config = dict(
    model='contrastive audio-text model',
    train_examples=78125,
    loss='softmax',
    encoder_activation='squared_relu',
    encoder_fused_qkv=True,
    encoder_wave_strides=[5, 4, 4, 2],
    encoder_positions='sincos',
    text_encoder_norm_position='pre',
    text_encoder_qk_norm=True,
    init='torch_default',
    orthogonalizer='newton_schulz_5',
    max_grad_norm=1.0,
    max_steps=4600,
    batch_size=128,
    epochs=7.5,
)
Rows from block 4 of the audio encoder of a small contrastive audio-text model, named by matrix and row number. Rows with one number belong to one neuron. Each number is 128 + 32 x the weight over its row's rms, rounded and kept within 0 to 255. All counts start at 0. Numbers have three digits each.
After each neuron's rows are labels from the 100 clips, of 14976, where the neuron reaches its highest value: "strongest on" is what is common among them. Only what is clearly more common there than usual is listed. The data: notes from a synthesiser with random patches. In brackets: how many of the 100.
# fc1: MLP up (encoder.blocks.4.mlp.fc1.weight, 768x192), inputs 96-191
# fc2: MLP down (encoder.blocks.4.mlp.fc2.weight, 192x768, transposed), outputs 96-191

fc1.499:137109149143185143104086202103121139151069137169145181163066166160114197138120160066149097099145097171056086171089137127142122145143016127154174111100165133132132178119078086152109122152126118109108083083143121146089136163085087160139129089117106158170152121147114100179104107092148185138
fc2.499:117063138113123060170116182136113134098120153150144104152124175116138147182141134096131171171130170088142133141159149118154129086119127101135085152087146138171117110177169124151096150103117112143090186147126137194114101069143117115077137123143154114071133101143160094147104135157142108060
strongest on: tremolo (66); envelope: pad (61); ring modulation (43)

fc1.440:088178149149107193146070148175210165125102108049184144096156106113118153144155083166114137179159166102096144115091146141180157124085132144144089107142125144164147101113183163148198091104101048109088114101106130107129121136183074115153137070100139174106126160141157123120129134139164178119
fc2.440:120118071104188132074111127150103168111102098156082133109155107128146057150108203107153140126096163172103127154118152080073098100161129175156119146109094105155116129104111148132154185120133182159162097091161107175144105092158171132083098143109139102173125129032134130178128093124069138136
strongest on: resonance (93); envelope: pad (62); narrow pulse (40)

fc1.62:173192109148167083072073171087110103166185031121146108108112092159130115117094100163125131139160094068120198100080165098173161103089152076086204121124137129107128085170127156138124130106071192142163113171123093098133109170099139105114122154157074145172188186094088130090183122190141139130
fc2.62:109146157161127152178164133138121131127127143100103137165094102110180119119122138150146122128095160117103130149129192161161166146166120189137157118092105141147132116098125152114152120120160167099123112081105150094146160149115149131167060134119146114103118083086105133134152138146134108105
strongest on: notch (80); detuned saws (61)

fc1.672:171090161123132207106082113137098208136167155140137145102161111147139152163143125120152115113134173107110126110114168153164118109123148151028137100085176171126190107065063087124180109161155167137131177150121207150098096153097105106130183099134168110091147088111116173097124159150134132078
fc2.672:080122172078128116146134148115121192142117105131063167189109113173095105167105175050088135190121090131145149144110077093091141109109112171130108084164133135140148151177091123148113182134078157114187178132168095147176092130148114165139073081105168106135149160113092104175092079138166125168
strongest on: echo (98); notch (44); filter motion: filter wobble (43); square (38)

fc1.214:180096147177124099118141165151062075103120139109130104144147095105166124081123109098080194143104118041091101095159096116115163166096141121091147167152092110156141137097145064080164176092132076153096116080156139119135160102117142120115186175135137106155137219143106150110178109142152125164
fc2.214:098173149098158118161099183108173173130096146173132121133162139155124150130122122127099146084143124121157089100155032134165133145071128144132125085111194107116091105183117176101138140105173128130132157145159185184147144127134138188104176162129179111081057105158137120164134186036083155133
strongest on: filter opening (77); high-pass (68)

fc1.294:159120139052191147180141147167116063133137140086128081111169107134135158208136073105125094170251097049149107158108126143106095153090101087134083094119171102123093132099115097119104125114083167091151149137110144150128139147128055142135123097129138165135141117137095144135125104110182159161
fc2.294:125141089120179166087079125111150153095116116162130124155063149157085107128119106118084092114135130091130087137113138081110180110142172097089192218136156129095187185124178154194132168106105161058118116085042111150132132099090149091097125094122117118105121065139141113174122121100116095172
strongest on: ring modulation (97); tremolo (66)

fc1.208:114108142109121167128086149104144116081182078119125138173152143131063171182168137133159167113119113187098164150066167191126096079138056105140147095116128087092116062165165151146146106158179137134130096191127156146090101076120093110192195125099084124148080125151172062157161110087148166149
fc2.208:094131109180157073135121144131097124102078175136177163113125092121152128145122148104118092139131077150115107080123170092106076127106101162095082139149158161148118179108077120123092160113154145109127104034150111141105164133149084180108122158151082048135165094105069122069110141115134096134
strongest on: bass register (78); narrow pulse (68)

fc1.747:047105155138170114144124186139150143149171159108099099101148122127125106113112087088120156106100126135147115084123046123119114097116104139059134070104103190154130134077112150089108090148135161117146145082114127117109168144097087122150104159075136100104164131145128106108143072135164133095
fc2.747:156136149160145088100077085084104084154176121101155201118163117128116146111111127112108158104158110076061139105169135119117148108181143188173080212145124108112095128166122189155149128123133107163136132165132129156160112199089142151104098098093098139145095125154124118134162170083094089109
strongest on: echo (100); pluck (100); drive (66); square (40)

fc1.272:159120103113104143103216109106128059133128184098098149087149109095074176175121136108159131150153102064148180100162116145133133149166090086079153141129063165086097157125120156105156128127125086126141175080089122093055127164115084171111137127118176118105103066120094105140082125081188159169
fc2.272:152103097132215084158135182186094136154081084203071056094163110159080102117189124149152081142111117146080144096165130138175133155153118143096134205158117136167151095183123113081153145114147139169183102147163108130072149144193134095150079108122176140153161131117157186149121167133125142179
strongest on: noise (100); notch (87)

fc1.717:128109128148123074116132048148103102106104141141183162118098108128105142088091150114105116085087088087170088167147156142089168155152151174050130137139081111123081119157093131136097116117156101140115128135064113140144109115177167147146117146135142088110134158154179118160195093139097079123
fc2.717:085172114162102170097051167068138190113088130138113094121115143086154142081098112099132096133138108133125111079168095118076086093124074136128139138153091130161109123123127142135082107126148144095135142102162175110131126132098100127134116158103173152099161127073034161153162190124102119144
strongest on: echo (76); high-pass (62); noise (52)

fc1.474:082161144120145164167083168133113118164118102124116092171145122130148092069139124176108090167117148145111140153108093160099090149192104144118165125101174198181100206114122115184173167118145156090154088109119114157113125144129136153157073122157110174080073126057145092087142172093161085071
fc2.474:131102109123170118162137108104128165100170138127135165087104085162080118166093177160111093130170110089123103098157184081140112134081174125189106168102098188106117077112094077108152151131121131172111141171107121148124117138123123167173125128070182146171136095146129130175121133181104183124
strongest on: filter opening (54); ring modulation (48)

fc1.753:055136148188136149094122156087149115137125172122102122111114104136133089122186156101091124051106108093089015103084099171184115143155137141102140087095057116089129133083148142113109132123144095151115115068206124135084146152106087074162143137183151184145107107149075139123113177077110171147
fc2.753:138153166129111126136133199138157176130093081130164147153144155090178142145115156145127138069123120092140127169172086191097149095159097149123110169142098093109135086160116170101117142143120147079205108090186142070181107149101106161117076089123153073105166086081148086119194132122062187130
strongest on: echo (100); drive (95); gate (59); oscillator: inharmonic FM (32)

fc1.580:113158139089119101118148108192095134089166079089088097089065097125175116120114131138076116152141175145062140112109157111117104130129161138103171168131008197111074121155060110073183109071100130102124149088118103120079141147076161185133107128158071123108145098119157110164098100208141152133
fc2.580:080148143144086169104132158159120131156124100150149147103125085141099116089084103101143127189163102161140128187109084139181122157166038165133135119147068157083152123094188132162069137111205134111096137153107144082120096136164189116162172127133107189112146138109108111172126153083108158133
strongest on: swell (100); bass register (75); filter: notch (52)

fc1.664:140173146131130160116177140139113157141119115105154106111166144161088080084108136133106147160185097168062104130113120137168114134174148109174142092113104088144148128098177044136050115167100177136097117121137146197142133160101107195149137181126139133183084114138130112148128126110153189113
fc2.664:121135111118086096138080119107163190138129138172122166102113183127131161173127129113147106093046094128159157072106183120113095126151098115145149178088180118141135148215119175139157153098161129116119166098119155072134149027136168109129104166131078096142136149128119193115173179074173163138
strongest on: bass register (84); echo (69); narrow pulse (37)

fc1.49:124109076123095156116180072183140146112140097056166161093085164115172095179110178109171171123147127143147109125151161106120108086142172113157100110087128151139118135129149111094115079101144143175102120116091072137121104081169149094139150188115120140072160156158155090183155087126128108179
fc2.49:159131196125090162161136130111145110241112106089086144095142108108096145121101148128116162152121099157107113123102094121119107165152191180114148119111113147050157102149078126123114138166114128107115101131135135088129176135058116102139129101155137124109157167179123105111092094101135160051
strongest on: swell (97); resonance (85); filter wobble (83)

fc1.276:132137131094186152133112099142069044174158148112141194118104161077150182110093069110115121177170105090126131156097149130140101137120097134095135106110130141143051118134179154142146119086175124126149131128088130139101141106131076133169130117146095152123137146119123152118063118112137171147
fc2.276:155066148145118161142124074123122137137102098185137131152161095149184051158140123120122215131097157056117087114098213145110161150127163104086099124137142146153208096104091134135165136072122143165132117148133180101112136091110109123165132111138192157173166116143177077108156147141126172136
strongest on: ring modulation (100); bass register (75)

fc1.756:198105123082098061099137131133149056119191150168126166094176165067125178103175118085150098116091096162082165130124114113101156141167119138116038102106111086105153127144129120143143141158214084140109080137121178160129130142076152146103117114094092135139065129112053121100135101125141126114
fc2.756:171118202107084053120099102117129172152089089172151099103222145109153183145102214127144127154128153102115088163111131136089068116153126052139172182135123128093149164149106098120085115229112146156123130144111062153092126148146097101126110153148138102147149088095079130170135154106119183099
strongest on: noise (100); no filter (69); tremolo (69)

fc1.471:143105115141123106144093131090086177120127124185131132127158090111104168179104055159148129098076121095109156122113187145176150116222123145125141126093186182171192186052092160117128097138093133123128071116144113187102108111158104111110188146143190121132122108149066071161167119141069114057
fc2.471:111129113127106148147162104153189126065179095063115127170106153144132122073092149100125148097072106059123190093107096138098124145104161160119140124148120152091156187157111164092142187088147185157141122130154080139134104151107140129117122126184188072127166110132090152158174153063143141141
strongest on: bass register (93); saw (48); oscillator: narrow pulse (41)

fc1.79:136132150144153129078121178132124153130063132153178144136149044140087097145118083156114174144190137121141177139135140120175116091089114129097172175088102114121116136163195176171123115091128108109194194105115170171139130146131123134150131179181091096154161101135129167145117118111130070111
fc2.79:162149109112154137119137188156115111137115063104096131145061159081122175194138134142146075097114141115183136108131144116143139124110143178168185146123128110123165074170151156138112113182119190099076106187159114084146109154111150159103152078148133131142147104103083124071077118107110174036
strongest on: notch (89); drive (89); saw (43); oscillator: detuned saws (30)

fc1.465:110091067132126181121138197149200151104128175152106103095137086089172121113140138132087128117159121088110115089113089143109150145103068084179132143107109138123091127040181038143090170173118117158131120134144094085104132094125093121104153138101083137112142195089098171086148165189072160134
fc2.465:143142134122123109121135134074075125154121181121143117197102138159126163135130162134077056099111130125134119106129152143106124149069093066172140112115141150118080123179150104153145166176124135133102115112169109220117153112162108161055136152149036133099063181137138106140146090093158153121
strongest on: notch (69); ring modulation (68)

fc1.752:150147172129125137135125137153158061131130059111090150155157133083162121135142068113139108144153135118179150124126136129112083136105094177095085082148133067130078145120196150145150113133069113123140141139099146172108186151120106190097162109126079077117121127122118129088039133107146102141
fc2.752:099097123108136158066107134135055120142132147131148063050081130148136087179094159140079139115151174179102184172121136120093177175098143149133068123109142157140176107092099105125176201079109080099094119104123125147133132079114150162109053104154085144100166089126167134105111119090086147167
strongest on: ring modulation (95)

fc1.529:162115189101096070118088129086178116090175106148126127116160138162103117068157101086168099146064136160106098123118113176096107115136091140152109110177131102109154097165124163094186046113163151176136136110204103121104172156114112039138164133135192097119116103142140140138129134179187174117
fc2.529:031139115169116150170151111181159118163113132099138157115121117145098144206122164151085194124167140161128130114117178108111102099156114168097135125158101097072117178149131064146144123127153147112165133088119164110137129137099082116117102095126098073123121114159142133121172142096009126121
strongest on: bass register (80); tremolo (79); no filter (55)

fc1.491:139188126116154189122108100126147070157161115148142150108098083098139125157157135150103113114124152152138155144127063130083147165136124099069133168100138131089111128120162163129067089157073113129058133102160115159148124127162171133135149137153135109108142128190102077127122123099077069107
fc2.491:106135115127152073128118145195091129127134199152098128136116141158186148120111195116155138143203158113101173119152088162148124138111083150158162165147141105185101189149136071132118182146162084146114117139128081082106161119081141089179083152192205105182119155081176098083095141127137122070
strongest on: tremolo (70); envelope: pad (63); inharmonic FM (54)

fc1.455:170138131075120114144170104177103134154185144097159100167154146137122104127123090178144158155143096110151158158127140066107166097169138111136138148070166105088105135141082121200122080173114129172102139151045116168138170100125169101167101139089116110150194126120151125128152162110136150152
fc2.455:038172147131122114113153136098100128145137098057131187090120110159125131121092095117142119128117193044105159087117163152132162082153054132123149154169070110176136157192193107119146167110162142105140127151140171157117080117173145125084148110181150071109122148144134189153183113102086103139
strongest on: triangle (87); echo (60); swell (51)

fc1.601:084171157109113152110114106160090132097131100082141110113123092121130124137070135089128143172126195178114151151113118131093171155190153109146065172133040142106109095104094139093153073148135148106151116119103133151131082119056110094095157182103191142070130132134138099093128116180129153099
fc2.601:158120068146091147149095124093086144184167085119108125125130160111179090098081130094081144103153083117085101140118149117251039122105094182129184106111063123145158163142127117117113132091131106106088128117169146114087119098131169175178112095135112157111120165119123145145077096114119111100
strongest on: swell (100)

fc1.657:064112099117119157059148094090088115141159063063113150164117145172190157145158147105140154192128189184162191093149134162109183137178145155098093129141068134144159157103164107141132146125070143150179078213111105126149113112101126132103148130148147141110147153129070107098101101138157123134
fc2.657:125045102115077122107157114080072102137116125066077171128133100120135125132109086103142110106132135141181194117149186152131123157094128102102151150108108154167119176101186099062163131090104160092094089156154142159149134112116133104173098129072103140114191135143088090091114108165154121118
strongest on: pad (97); echo (88)

fc1.487:107156123078123135131133170096126061117086097169107080149141178090080122098102111085093131131094097153114072143133125154161139154093142095161106127125149088139138146116121164149183162128107161173088126185089109148126057093185120136074162097135136109151124080115159155145137097119087134110
fc2.487:088103175092148129143127170104097092110143170125179181199128119115163156071117100137144182104084173164162057192113110128143160139131070071096149076152151120106095107165150084104139190129116146095082109140143144139159180113146122141149150150147111150155119107131112157136164153050086210121
strongest on: filter opening (79); ring modulation (55)

fc1.475:179068126058145123142109068174079090135155155171129131145149229112108188089124159150097139074093141182078159067181165122161076134140134146162121097120145109133141147163111156114178146208179128111121123153085129179111068146119112180108156113109138112102043106160138133128141102153147113139
fc2.475:157137181102118149118144077085174142123103099176141139138161172135150131091117099115129152123100148091120125136141157142142103076157167147094101137100069162094151164098135123071114130124177109142142083190165111148206126156065137065083106168088153136165174138126090149115138160128084060114
strongest on: noise (100); high-pass (98)

fc1.765:115120176156125085135081096193113116091120153116164111166142107166091143110138053152078120180069152146111140122106087100127145143156148059139136155135135111141151144070119142113116122108082139042168121153107133145147092132095146123152120109047123114126144098082148150121159109140136175091
fc2.765:148167102136133126113181132074119137097133089109144075126152091127073108118096115053172082145159135112105157143119127122085153089061063152111118112140076137099086142131149140157192119122159143185170132087109112156128113161183104155189136116194139124118093128137135144133195135092031115101
strongest on: triangle (60); high-pass (52); square (39)

fc1.460:152158129110123173150128185143182145167097098157132141151172118157082123116122181111185151186131137156074138150092137123116080153111205144218151123106191184155122119111131115118084120088171117186154086141148151146088117134060075105118129124094150127134128221157094161085084129131104161150
fc2.460:091106163097153107108144139143129113124150092105122157153214100063153091174119144061104104092108150097175199113114104153108134092165106127120145141157131082137171159115122152106143097132087143164088129112088162130107178131127101121194094139099113152194131147155097093134146133073080141074
strongest on: pad (97); hard sync (77)

fc1.26:114122079123105189130118140129092147192154164109133128113113150136174161117138128128102206138164184126062152183073153090111136109124144134162114061082105118140131125103067048122160134158144086164132120110111197151129124118119124102145050120150104134160118139088135130136144126174143130111
fc2.26:120095192134145157151120156052147111210142118125147170088141163063158099136136174092149098157087115177146140152124108143101114115195144176123137146162164078085146131147112145171130113131096171080084049139077080139116104095128124105099110142086160123145118086185141106143083122117114098155
strongest on: pad (83); filter motion: fixed filter (48); band-pass (47)

fc1.745:124155115114105104111129143159145114061142181181113114127129073141168169128116143104166147185139130064104136097075082117089150186123205106141112124150146186116164111134099108106112091178136162151128078104075161098139156130183162059164127119156098122153144165133124114118134153096133161166
fc2.745:099115124198120149129096117151153114151120104171072094136168092097158147170089156112127107081145098138098095164154163170148132162132112209197137115137097056128093130087107124134120168117079165094106156092093088062180101186164181092074100071108168100133130085096138113103136108162136130059
strongest on: square (68); echo (67); drive (56); pad (56)

fc1.383:064167094085092149123137151121120078117118116085148124153154156105168153094129048167114101209182124108150088112102107172112149141132051145129076131121139138134178098103149076122145159112081181119127138172129061140130137089098075182100158151126085095168112135112163112097080087114137156125
fc2.383:127132150106162144143110142136149103214095093145103138138078144099154177165131113109092110147110154127145066174126099086134113177149096108076194118127171169101131144094153144203154098131071108075115136140110190150142133121130163195118108170136126115071197130095106154120123105132167145103
strongest on: ring modulation (96); bass register (81)

fc1.524:167107127113162087145075142147111116085117161023086192123052101139072174165150096118113172111142120125127107179163077084124110109116159126195112119140121122131153100138123154120188148154161124167108122150127107093183105094102074051156151170169195058177132164153103107110144164177123130131
fc2.524:156093118113172123114136110099127146157143127151115158120149148112090160182141111133163117181126154157145129084138165147192162163146098130114077111119075196148121106166177147123201112151160178135102120177123180122086097144147150091109134105131163082177170105192127094126108124143135112193
strongest on: resonance (100); high-pass (75); filter motion: filter wobble (44)

fc1.235:149140186161127136100068160137149188083142143124127094126100105062124130147105082161174114132174147107151094102164115031132136099170135132144077120170105146125109148141140163137232141120148134150115184115101092151173066149109091143155163122107084084141125144156077149066146128151056081074
fc2.235:101035071137113088137112146085112159157185133087140128118095125122000127134156157131106080190120173132142107087115123151160133186163145116152130150101119140121119138120182154155152116124140162151152131144085154134125155091138158089098153119079169099118072130169111147124168159055139053198
strongest on: echo (62); square (47); triangle (42); filter motion: filter opening (42)

fc1.143:162149120180148137134073165103101130188106160084173136113110127108159143119182124069114123132110097132103099195108119127123102076162151147191089171148143157169118130193120087155122144095146093162141145138103155231140152095137123102091086079127180156126116126081133125130111114185119099203
fc2.143:146123171205103153079158101111158121141126138084133158179066095151105089137130115117095183183146131175081118120103118068145159115188102130104120146169112102126148210192138093112152123166096109125126191146061048148112140126108154087126133111102171115102130148077141106091105165164113075110
strongest on: pad (79); hard sync (46)

fc1.5:179182099129100178103103122136111177129100100121076116110089181096143140132077151119095148120143131075181084132159086164196139165151097115122126092133133116145171140169095152201178121079119159095148129167073084189127115115087080120128161120115144109141099094159134109151140179139104176128
fc2.5:079083053125120121140142177118158111117116128103156103140110129139079168076107094105137156148147132216108145142127141127126117084114119099118168157145148107097154166128111127096157133170177094094116145172093139133163171158100152150130098156141116148150134127091137155144088111147169134128
strongest on: swell (100); drive (69); triangle (36)

fc1.239:115133125099129157185140109060147182147195133131116127181156198152129189191105079095097101153112132195148137126130115166173095081136122091131147155141052136136114125167109075106106133154109138102108151178134120150133140155119166157148129083156118102106159152172163125118084101117113117143
fc2.239:114070190105161115114094124152128094112097147208142121142123113113103105071154142193102115154187176109139149068172114119130166159105141145109126136060185128120080106100135139145206139133092142107177050076093115154159176107127140131125154179082136142171099079205121108114174134144172169108
strongest on: filter opening (74); high-pass (74)

fc1.591:141101171108118114105162195170110149150163168185073098109077150104099149158254130151156061129160170136182151125139152080080157188121156171121125118132079144126133126137089132212083131113148122137152108114160135122071093122134183147106091126074098174139138118125166168160098187152172127145
fc2.591:167140170158153105135104137104085123102093107095158106035120091127106133149125105154143123137072114164086226192150089102109107077171116136166122119187073177059123116173118149116159143152106165161072206169046177127117143098184111162151158134114123101141167142114151116061142163086129122176
strongest on: triangle (100); low-pass (41)

fc1.273:160107107145137203101098134187119128103159076078139075108131128115102100105185159128197132117100129173100119146100176074147085111086135026129132101143137175143115132077092164121124136098134129145073165122081116109127160146100133108149171107143160137123110120178107113139098116101128149119
fc2.273:092204135129163133133084154169194173135168134143127153162136125090088095124106180124142128170136061034118134094084079139160111151197088152108110154146135105053111176159125146128136103136092148188106128215133137094146135175115167111152111124067139158124133108093119117087107126101141094170
strongest on: pad (100); ring modulation (30)

fc1.67:074155173138146141154105134138125155139105086094106173092088093124110137132188140074133040160138136130083128168084107154130140123097089182152149161149098168113116133158134077183113125149179048174147129104138113103116132148170172131175094046156115166130125109171086127137136100143181173193
fc2.67:158115144184114081118111063126142174135097170092185140120136130151161120131109113183138158057108162182154126151167107103175152116148092140123092161157147151088144127142203178159190077137108127128160131118106161159102132142123170117128121151168157142151195116069169177134099155160125143163
strongest on: pad (86); triangle (60); harmonic FM (26)

fc1.394:122120127097108146128104111187108153186163130131110117108129130195064123100155216121151111190152126099137146098069197147157128186120124118111071152161102130091157179139146147163093136109153090166092134109129160084132096114099129111096086101126118136127149101108132130170167146084110178159
fc2.394:090186136157156079147099131085189086146222192104137134138078109109130143139176187157109163064099072130108128118094121123140132151142106135133108165122106103104071143084106107148100131193098161100067128141166077140163173135125131204108130130088121056113092128151095159100105104210118039141
strongest on: bass register (63); hard sync (42)

fc1.350:096160159122137084115158103123120140166107090140092119088100108036096069095148104156165121156105148171125128157155154133194113123133200203108105138073102121102103186133169148149104131086110117112111114111092148088172103122105147082110091103079108184190157118062141114119160136168134105107
fc2.350:103132071156110106142119101176075096095090106116136048133069092131082165124137125077126169121131101166087028167086126131113129103109087123152123151154092150139164100140140081134096119141106139102079120139111085110100148118095125141156166132114090157110058155066132081104136070074089139143
strongest on: swell (100); noise (71); echo (58)

fc1.443:143091175104135068174141142188076111117157139151101105092162121098101151112162067127164149127110087123144138154152134103108146162140084131167169119157120134127118166102095079155153100179182076158092147210149112172129154108125144101152108091107145161143155183144111092145142184101155177156
fc2.443:071132162083138106090216081124111138110115141072075146080094090126097114154141078147139142124095155082143140128079160154094139044138085137111118068192075155113132113137145135108162135097149164152145185140123148149092054128148166149133108146192105111111120143198139100125188130091089151129
strongest on: triangle (99); bass register (94)

fc1.353:162131170144132087164117138160178120121143149216143210147195124099127158093086166158141140169091119092106106121112129122085100130110127102134075093093152135110166176068132104110106120164151157085170165133107135098150140182153147179105140159153124160133178136131145144129100129165076066115
fc2.353:131202087104138175175192131099115106072167157098079122122120072128178148121126072099149132127111117193085119124096122140111097147165080106121126137141135145135123099099132144133157148099169114127115183124189138129169123110079076160154140144113149157115137120115042136114105121085140085128
strongest on: bass register (100); detuned saws (50)

fc1.349:134196163159104120122122100128132187112132163071171111131094099125071120129148069184158181119157092121167121134134056156131126118105157175128166156156083097127119092144120185144124103119148154182164137155151172115197091118105168070138159084115119095187152093139125072090128170145115115147
fc2.349:125129182138137066158099102194129146148167142129144167097107107192173097158158119092133064173149169077120113083123155100138134155102138122076157130107135136150124107197123139179135088140111125110147083166111142141127137145143199100133197168134153099133119116139148161140103109113075115102
strongest on: triangle (98); echo (74)

fc1.158:104160139193110137170100125060109172115101120124154180086117158072128109167183160075177078112105132122095086156030086172077155131105107178077126117138140111119163138111178128186153124130125092130119163084122125160119108172182203085112163137179096146135102123090108138132156094180199144191
fc2.158:186132108167124161137114029135126152132141144088147174168128164126126142131152119152170169101082141178098121132137147092175135121135101142124113188141137120111140186131121150215140126174082103103181099141128118155132127153090086084141083083134154105148190070115203178097158159167136178146
strongest on: triangle (62); pad (62); drive (59); oscillator: square (29)

fc1.583:148108184150124139144134112198157114084110136138103186116173043120127153095107164136144169186118137135120136127121054170197174126141069148155114120126092123101098067140140086112180088157118138188119125106071099095129210134144155128159160136159131132107100169137146105136151103151143063129
fc2.583:133093079152166144131162180092106134160095201198123126086130125107069096173113103105105120180155122149154164097132184128097116154105072164175085094109083097146123120128118138143151119057170113127112123157163175079127140130118123119163152154088091098169112131120143162122137157125137126082
strongest on: filter opening (41); harmonic FM (36)

fc1.581:112154152128163113125161052117058084101155200114122130127163158137085164147148156131144122138154120084105118134059135148093137105160094098149107135134102132066086184083104106111085179142115144135172178178098166120093139121114101168108123111066147070126130081066122146149096121082127171169
fc2.581:090165160146181035105148186125162174157078091203113112118131124120168094088199178121175130133154121154124157144164130156110119119104084128140131170147129088144124078159123167157149072188151107157125122095169085102152109155125102131131105164099131123073132154142099159182163113126142091105
strongest on: noise (100); notch (66); pad (57)

fc1.684:115103168117155153118145095181143072067127074085097157149167055042109124136138152139105114187135136134039197115171184115128069140160105143165149138147103115109108116109135203138088136093109092131120084137103073078093148121145117118083130089126160105134164145129156140114142119115140132088
fc2.684:140150104167142110147097100086153071200115145161095148070076158179157145133077131110178168150123115189088102156112113131152201085085129138104137135097107161112127178106120066101102066163153172172127152117113129139099081113118084126147100130156124190125176138175116107131116103132127123084
strongest on: swell (100); hard sync (55)

fc1.373:183099157127160103145130082111120158147126129100105108186111145209066185141078169115146125171202098136109083126204120150128121176165108124182136133107113137113136164132117153074161127133091196158108135119114111078204096119135108104120154111111154155087179126123106115123171166143146164139
fc2.373:102102113095125112174064146134169108127166136132179121130078098077138144202130112097130144170143116157131157126138115132158156075130071149132135149111092193161113130132101131134136175094112118130099139144118153123071089148147180078122154157172132100137145052117099127161090037100158170092
strongest on: resonance (76); filter wobble (72); filter: high-pass (48)

fc1.388:157140143108126070121163084150136084085143091121149155099101154150115142136136096076173045097078120130107180113088138152149129161163122168177129142121111150090140093139097157100166132160213138138113160169109131173105104159096060152109139111136111084134136070186167101148143125167159197145
fc2.388:064171128161225097155118108156149127173171135155131127095155156096135158111154137132166104186169103134103157128143134164094164155161058086096135201221086131073110134164133099135156102191098149120173163150162069117116148162159168136144078157126137110124100146135097128209182118107170130077
strongest on: noise (100); no filter (67); tremolo (49)

fc1.560:145096124181086127146150125124150144151174115172125096128171151162162115030039141108089129175109103172127147055118113116112111130092207132102133178104133116183113121135047054143130189130159154159125114118081155112149123144125095137091138115158191098127091091085141171133151154162100126107
fc2.560:086188156061170055179116142115175104107118149090181133177097157106128127103144126105074123034138126177095045138136090103181103060145126096115123119138137070129108107166145114144121141197097097130082163160168101114173123100155129159141182140152097159115082162156113140136141141077171110098
strongest on: filter opening (94); high-pass (55)

fc1.652:105073144123120065116085151135156207152161133103147094123107162104090134102172105149163130153081062156133090168148108077134192124106176150141146064172096172149090152134110159173129122067150144145120102067119164155156103146161145111099120140133159100123123162107108130142113180132113106190
fc2.652:152159153096177082134159054139105119176134056174140114124086113176152124146139147159070120149147151113139096114108142112133116130130163071176168126082118169098106106171078075158097125127100140163171152188091116115143125107120114141102143153124167131152104155188161125205120135137085151125
strongest on: triangle (93); echo (50)

fc1.668:119130119137176151119143103084132102094132090143131071155174068129104102156176142144138058132099200114139101141135097106116161131252110150161122086139132155142066102111134119158141107185102172176147093073142109065133146105175148125151165085154110118093134128114109110099117127100154135170
fc2.668:095090089132126115088113157159172190115082136138145098127089107129101132096115132141094190125148125143127119123090131159081174153139080071194119139154158087129146145158101151175176172123125098103124085101134117177117124143094102128088083119101118098083127198114139137137117126133098126157
strongest on: filter opening (50); saw (47); resonance (47)

fc1.100:107109113162158183105104121128159100152147104114073124138136090123112081169176178134148139167070117199070111105100194123090118103132143092044133133125152160134116142109117120141162098113075084206085103116120148126114112150132169144125132111203104179103103171107139183145151125145092126199
fc2.100:057143093113147076143116176126148181094121132186108158166148137142119105172126141111154185120148162085117165150108076122158104166148143151149114148102141124092127147090083158160072118147126137075116085178108177089126162165169146108109093108138195127116095097171113114082100134123132115056
strongest on: pad (99); filter motion: fixed filter (42); triangle (38)

fc1.358:143189156174105140147154142107069131127076159141144162131090166211122108110148149138129132134115156092088106109128103070185130077086155130112130104082106138142099110147108205107109169108076109149128137187092138134092151138126128150147145106096132087141175072145113120133092118128075077115
fc2.358:082084127118171168093091135087185150163148136154126090131113097083127186159161152117151085151163108161111181116101117102107175091120062081155079138154110142176135087101155082121155085128197095142135119138154142099172161101157164157131115139184195122139084195118124089056134107123174133118
strongest on: echo (58); noise (36); inharmonic FM (33)